{"train_examples": 39062, "win_length": 512, "norm_position": "pre", "head_dim": 32, "inner_norm": false, "beta2": 0.99, "learning_rate": 0.0016, "shampoo_beta": 0.95, "eps": 1e-08, "precondition_frequency": 20, "one_sided": true, "adamw_lr_other_params": 0.00084, "warmup_steps": 1960, "weight_decay": 0.2}
Rows from block 7 of a small multi-label audio tagger, named by matrix and row number. Rows with one number belong to one neuron. Each number is 128 + 32 x the weight over its row's rms, rounded and kept within 0 to 255. All counts start at 0. Numbers have three digits each.
After each neuron's rows are labels from the 100 clips, of 14976, where the neuron reaches its highest value: "strongest on" is what is common among them; "lies over" is the class under the peak. Only what is clearly more common there than usual is listed. The data: strings of digits, spoken by a formant synthesiser in many voices.
# fc1: MLP up (model.blocks.7.mlp.fc1.weight, 1152x192), inputs 0-191
# fc2: MLP down (model.blocks.7.mlp.fc2.weight, 192x1152, transposed), outputs 0-191

fc1.538:142091136135114135141079087066129078091133124110110178147166086183175120122125157085163094143131177068138157181132132189085124089137111065171158147092062149120133152125133095140135113183148115126129042181153141188149106145122132130125100190102145131113097126167106108149123133098166109129090172103092112163106110052163150133112123138094172143147141148215086130084100163117180162123134163175136143140145093095073171142116148183126112122149121179103082071111155129111159101164127151137109123136113177174088141175153063124103172118126169194119193122074139174119134114092105144136
fc2.538:120129160140105141167139154150152145117121082181112105191190079122096159127125114112107140140162158105126100151160183156180102153174170124142143154162131132101107183117169152117141110132088113137117115084073131130146081106122061160151130121079151165183177126133137208155123094117123144094095126126171101097139124119103133141134144130138092137101112137125110122070092107138124117088133126163094088148166116135058149149115110186155074136116105149116000169162124175175094175189149076180124119147129086127109128138167133102089140115154082106089195104164099158171152095096093072132
strongest on: pink noise; "nine"
lies over: silence

fc1.376:144152079116157107150123163194172144174154137122115102203152087109181152100163119153137154170108130112182154183156113149114100186178153135125185198095095076075099084178155133146152100165110216159150140164088149169166097130134161125057196126106058150122151068106098156178095158116136141145152162114147169117144171122094132124108140135090140075165149113166071112139194154164111096158137114109156106154126136150125139099154092163145091099149157187109162179161095140128065106120129148093115145126149147172098099176100122196156113133109113142105094123106110125131129133069141146101
fc2.376:126153116079165133136136130094126105131163090120135088113102138157120070150130150122139071156166132132128148110111121074101128189081143126179188128106121186153153189133119122136123166130176106069125107134184134209097066164128135170144094135123078148106139166184084173125123104131143143115175077139084124126067086184192129137088108166080163101116141101112122143141127116143149152125114116100159186164117123121099105129116117170140138122132125108095123073158196108151179121159146134162089138141167092160189165168079154200077184096134190185177155175152117070137113155184093151124
strongest on: "one"; first digit: one
lies over: /w/

fc1.151:107136144127125144161105083148089115202105087121116097060143115129127114089119133146074068118145137153078128110162106180064110111217154107152191124160121173144149077112106119175071147088156125124133070164189171134090161125077122127143133172080161096131047162133141121119117163141101106177131101165110198130125164124135119131133152141151151115121176120136121198179108164113116081144154085090151131150105113105069112131095121116161128171150118108135122096130112182159071108132085164112083071120084138167127202198177113127190112122139111117136132091144080157094113138142168082130
fc2.151:066139099121155107144132071106122115102121150185137172055098104123076092153121135045135186135174124138135167123160126158149147171161106114096113129138200169191079173152094086165133118139128082090122189146043194165096121118101103087091110159104182083145069073121141060134126151137162132155129122080126103157080114144130142168106163140126138165092141116083118089149142172140119124131119099157166131131077139151156102115118151113109141116089134152113135102100149177140214202154120185088110151163181101100137144127085146097130141154163139135138091088106132152137063137138128069138
strongest on: pink noise
lies over: /w/

fc1.237:111107155158151082088081095118117047124172112097102076103126101167141172113120138143142100191090121076152151118124111190097177145090096157133159151137152140097112112080135128124090122132144131132138119177124107192084108148157149103102146164161108109043124149126119062154160167117146096178125163108068135124083106096152166077120145142094176159140073160154098077164117192169108123172134133121107109092087121103149186098075169145157117115133103205102189142105175102122111079098134140142114152141099125170095129150193139154126086149128149207173146106071078166103085115127108149155
fc2.237:150162181172135092148142165125136127131130135168116074159162061116174166098152147142164148123123146123139158170161183163117133137120121101161124146130136169129134151203125146136164120082134123205059079107084181115132106159118150089075150150131110102199132133141145152086160111196138061139066119114093089153139141131094125113122111133085145115102153144108091155080115158082165152112107138137076133183194159197081090151096115164116066088095060143150068139147157071158132166121160131147126150152130126086124113162117116148132151170136087157165230115122131181110141134085104134091
strongest on: pink noise
lies over: silence

fc1.142:187130124182144149192112124074099122097115129076138150126072128099110137101084102169099152126168182170162168130117097146116129192126117108140122106173157167077135115138108136148100109085077135141157128152157073157145130104090134146147107183124171045141161167150155103157086150174096121103143024141090090155098166120125147133138163124167170126145120085117142137087091147097070148132143164127117188146112129179182101112152115099146151109116158103148079162148127106156104093077063093188157095119116095161109103197122175136173126117100082091145104162055160119130114140132158127051
fc2.142:116103122072158175175074143148151100091128106115160113192177159170136161149153131047114169070115160122111130096098191134131141131128149123126106124176145096081111140173081091139149093107120078148105119123157142159155149114122189140143190165191130177149091189132053114097145080102124116110135129127104102084139146162117098124117062109169150092179121105158103085102128141114162155085074143070099145124153118153147155155192085148166151110086115165139128099090115093152089179169105157097164138121141125148095184140140117116088144069114140091057126151094184119081113166182116179147
strongest on: voice: child-like voice; "seven"; number of digits: 5
lies over: /s/

fc1.705:179104155116078109116123126178105139033148111127137151111197118143108116141111155247151101109107115113102128145166190122164100139114164098133146098119152136079105106150154122145114102162195152075114122089104166156153081126128141090118145119104136150145114124147161154123140132100117087145086156137198108140113133108088112136086153083119145051133092092070125146107073114102179152150125148110137116134166140120233185140110097179100126098153136128089110072099111093188161100086187154134109051107146148142087121130129110120192183092130110156168128129147107129134106111048166144122
fc2.705:107116148095100097107123088147123122159122117144124091102203156103149090152119172059194182158140129175102140116115162153115106084129143134161121206191121094115158086109084123106129093098179075166103125106155100109154126138128113095136143117137140137102190140182140123085128085076166148112111145107081094147103101115126147139072108103138153165080161127118083093164138125092075157137084152117120169086106118197128157178085175179179096122183142152135168079089104102125197153123142067139116087152102079173174206156152099133177109113114121134192139108139195137133092107140162136139
strongest on: voice: child-like voice; "seven"; "three"; "six"
lies over: /s/

fc1.243:116113060154113127098127152142121090076145093142121113152209113116196095108095097135146215160143090077137139128113121156138188170147135135128179101104144135099119123122087111113148112115080175120147115156151046141073135146129143229057137110150159118094141135144106174160122152141112125141137181141111095108155138079137177169093142164057143169105075154090108108154150114181111122122156174115144097158164128115186103166123096144187139092157145086109101116160124125186156072114071140092139167157127188138066178160107095125134088146146164144119128150102157158053175123118118119110
fc2.243:109165173148078178140137170086083068110135164105104127094106144142087174115131105101097153101098130146134112147130100135177113081142118108115092093111115190109109136109164132177100109097162122127097127163106104133121143125125092206148152028072119127169131102142147132161135122108125157143182105154198136117107187163083147153156120141162117137130116136117142083110133140158111158167102155171138068128084121103024163119154137124121173116163126107106130172154151144101125084099101148069145144151154109145161060162093103115134095124142125114113180112109077211234098076081155183143
strongest on: "one"; voice: child-like voice; reverberation; first digit: one
lies over: /w/; /n/

fc1.481:070108112095129138153152171134123093140153105128137121178110131112113111123150089174102142112094171113090141178156145155125110147171136178121165121139093112130128105154200113158147124183181138083135106078111152131127184136143090119132157120139126192128107116182119173124155086117129106140129163180134119105123195126115067110096182075133102095162097133132099134115124077061087156145074142105123126231156192210170141137131141083080151125149123171095176145124118157125093086134136132106100147085133150186158125135153084084077130143174101138100091112154196093071178135053178093112
fc2.481:125157047104124103087090104108155124104123182133066119165169132138087094104105143104139105154076144095131155122143145127146115101107125179198126133128090118083185079095171136191122193113135180137144209124162130108097175102090144063149092119145078181089157135128169135156125121126167066079170131126127098109121216148202113114127150145156154123109126129172121180136136070147093194134148187087118118166116166114173133158132135169153116162098130120135096116100125078176141107186084095135097114127153075163174163114122130183152181090161118124159110133148160120125126080142152105151
strongest on: reverberation; "four"; number of digits: 5
lies over: /ɔ/

fc1.28:162120114127156151135189095154129118104085160124114161108101135128192164165134110147124140146111111144095142132093142127135103097073126088224123125184146146123091082124085148130124113066124153178099104156107100095055060145164176148157127096133094173158140159154142182142140164162123105121086159114106161184213104141171087112202157100088159114171134120162119104135187097032071108187082093108160116154038114082166141144114136144118137168155138133128118157086127139159100109132075134099089156090129140187106114101136148099105131150155117102076094121119136118110134132123090068131
fc2.28:115160170121161105133114124097140117132097129080061172076077114162139163139138237156121111112143078149169060140151133089164176100091128088110112146149078124119089109105146120085103164124140132099090155157129130075107152096104095132134168086152139139119090059060142143156107137163137122144138083159119152152108140122136108109153136135120111129108103138146142139100123124131172126152120114128083146168094221134097097134188132139098141119155153101106119142111126152133155109159098128051128126179055076193128113099180111092097174113112136042077193146199120161213082109107121121148
strongest on: "one"; thin (high-pass); first digit: one; last digit: one
lies over: /w/

fc1.235:091142106149145129141131177164142121187128127070133133112136133138154141170095109123104140153104145076133123074113116155120129165168091115138121188117166177140074070148059107104052135151168116174117168114137171128163114178108139174111133147111093176199154154083195112143170143166089099105120121104073118130124153132108042102120150156129102091076157156123082136149144190097114105119109184049131093161140138088087151141099096151132112149119130129116091085137097174143148098139134118137080146169088204169112135105136111110076111108124153165111061100191153203082147101079143125128
fc2.235:099137110120112103153139124143190104091124160117127123113083120151176150120172107108169089138096117124155116085131125196120079167124090165144140143102176137179108128136099168122151119140112126095099126116141213145143131097148080151128179166128153162090066144147185118146158084132159176108135116061116072136160146141154099078117140093114091115092118110107158120125180067137147143108112132089143176158165113154110117113065096119138134107156079198124107057129137092160220120046097123220107157098092035177107129140140088117142151111150130127071084152172149147126104113102092105150
strongest on: first digit: two
lies over: /k/

fc1.656:112074167142110090153093069134115135084103084207148196138178192149145143171153143089145145159129115107139158144093174090133122163137163098170110093132178100083125139166168113132088130083128139107158181084112096126168094124118141076133137090144185144135124124170168117111125158132168209080162122177132114194137065154137111113118145149114121154144152124079164110123061128169126105130102171112192134123113112083140128121104185188188076120113163098102119086119147142096104081085138118089102194109127141166110096115090105136157108164128230151144163102107114154112086165138148097123
fc2.656:147149161184116058118108101093101127148125137145132137131101068086079062090074125138107116107115072059076089142168163124147188100115141103089135122125108114153159146165136119078118121133169184069184175196143134093145173059114094156152025123101136141146135146089170143103104149120152125129093096151131121157167131104122150149144132076090210160132112130091124156120125069159100104106086078118143142192153122141137117123162139094143125115096085126164142031124137117141162066127154142066105165130144112144141148186122143112096145178144159125113115152161106100097111152111124142057
strongest on: voice: child-like voice; reverberation; pink noise; last digit: five
lies over: /ɹ/

fc1.86:128150139145163136112074115123124164155123141191141125131180130127142127139141178120079148111121123088087130162164123143173137163197162174173171137168142142153169133121110127114123108087047135104179183092095134117116117171164112068085134138116151127154138147107148094152141118182143134150170152076070113138139091098130095150127163137139093136162166181117096085091143095173096139108167139124132133117144104074211100149091183122205061165136128139102066143126152105128091104161127080129092153117102134182060202074121162126193112113093138123157116116124125157031085088119129091164
fc2.86:092149156122090168126148129127109119140116149076124141114105129104089215145115144067097150139109092107166065146137121117168091065126114122146110108093112146118138122097139121184088135128140109170097127180114112108141183122113132181155154030168106133204132088164095130146162122120149143129144129143188146122104154148105185158139117167161163159130121121141135100125098120157160105156151165096141084131097112117057153131187132152123146126147141118158114203158153141064097108103098103081133138143139093114143053105102091097160084138155115093061178092161063174221093071072130174150
strongest on: voice: child-like voice; "four"; clipping
lies over: /ɔ/; /ə/

fc1.650:132131174174110131153097147048124088169137066157149185137067108107209091124144150150155117130097142102112175134100138185124084188062104193119160114177072126104121094170155190138129182131125072116189123119050143166146135096093094123145097146115078132106121158138132127107111133146088155140128134117142091089126127119124132142150144108157094142120155176153119109137172132072061167161117143095100147135140093159130141127160133151173116110149110075172110145127159095166182094154091148119109091057120133132160183170141141080158127150069145184069158126126164166119046157110133125140
fc2.650:114114095113064152104143141091181127094156103096141045141165089095133128098147184106131132146135140099147134108113129159104081145130143095153151157150123131188118061187136166096108129159141075100172093100127187111104157096069116113153166143138141178186136165167181075150107111163173105105065094079127153130131199180125085124097146097095097104099117200143148115158133130125094154166167113104124168150171091162186135156133135128146114105166087097143125095158147068204157118149130110068122138090136133115103174112136122097070166153168173147142062088153162152101101144127167118181
strongest on: pink noise; "seven"; last digit: seven
lies over: /s/

fc1.198:122109143078118138041158092139118108145095087122150161142138134141116163118079151154123105121113118132152146156134128146185117084147119125108197094210100175126103171139056127151190111094082098160135123103137089069149155117165109166131196135111168091113113117115165112125085116087140131107081138146139153129089089163151104110108111084128086094183133124084126204143164172128077135147061109067152177120134142120116111131083118102127139106113140116198095118132099101115149133135112138023116147149122081107176194133118152149126198149067069141154134169139092097107100184077104106143
fc2.198:130107151140149089123094101192149138184155167162082157085126155149107065143139097164136120130115148130186171168027142128099143150195124180160186120132151077180121115126147183127099134074064122103147172132064104115163117173091103074101133172119066115100137167075123109141176139198120134103089089127126159105170126165135168083089124148079106134147113133123162157088095129130107097104122111126184144144140133135136119104094132108107156165066093093156099107132153146126134191191092097160131108108103140111133093168171163138129182099185126143122087107131135116155109099083123067187
strongest on: pink noise; "two"; first digit: two
lies over: /u/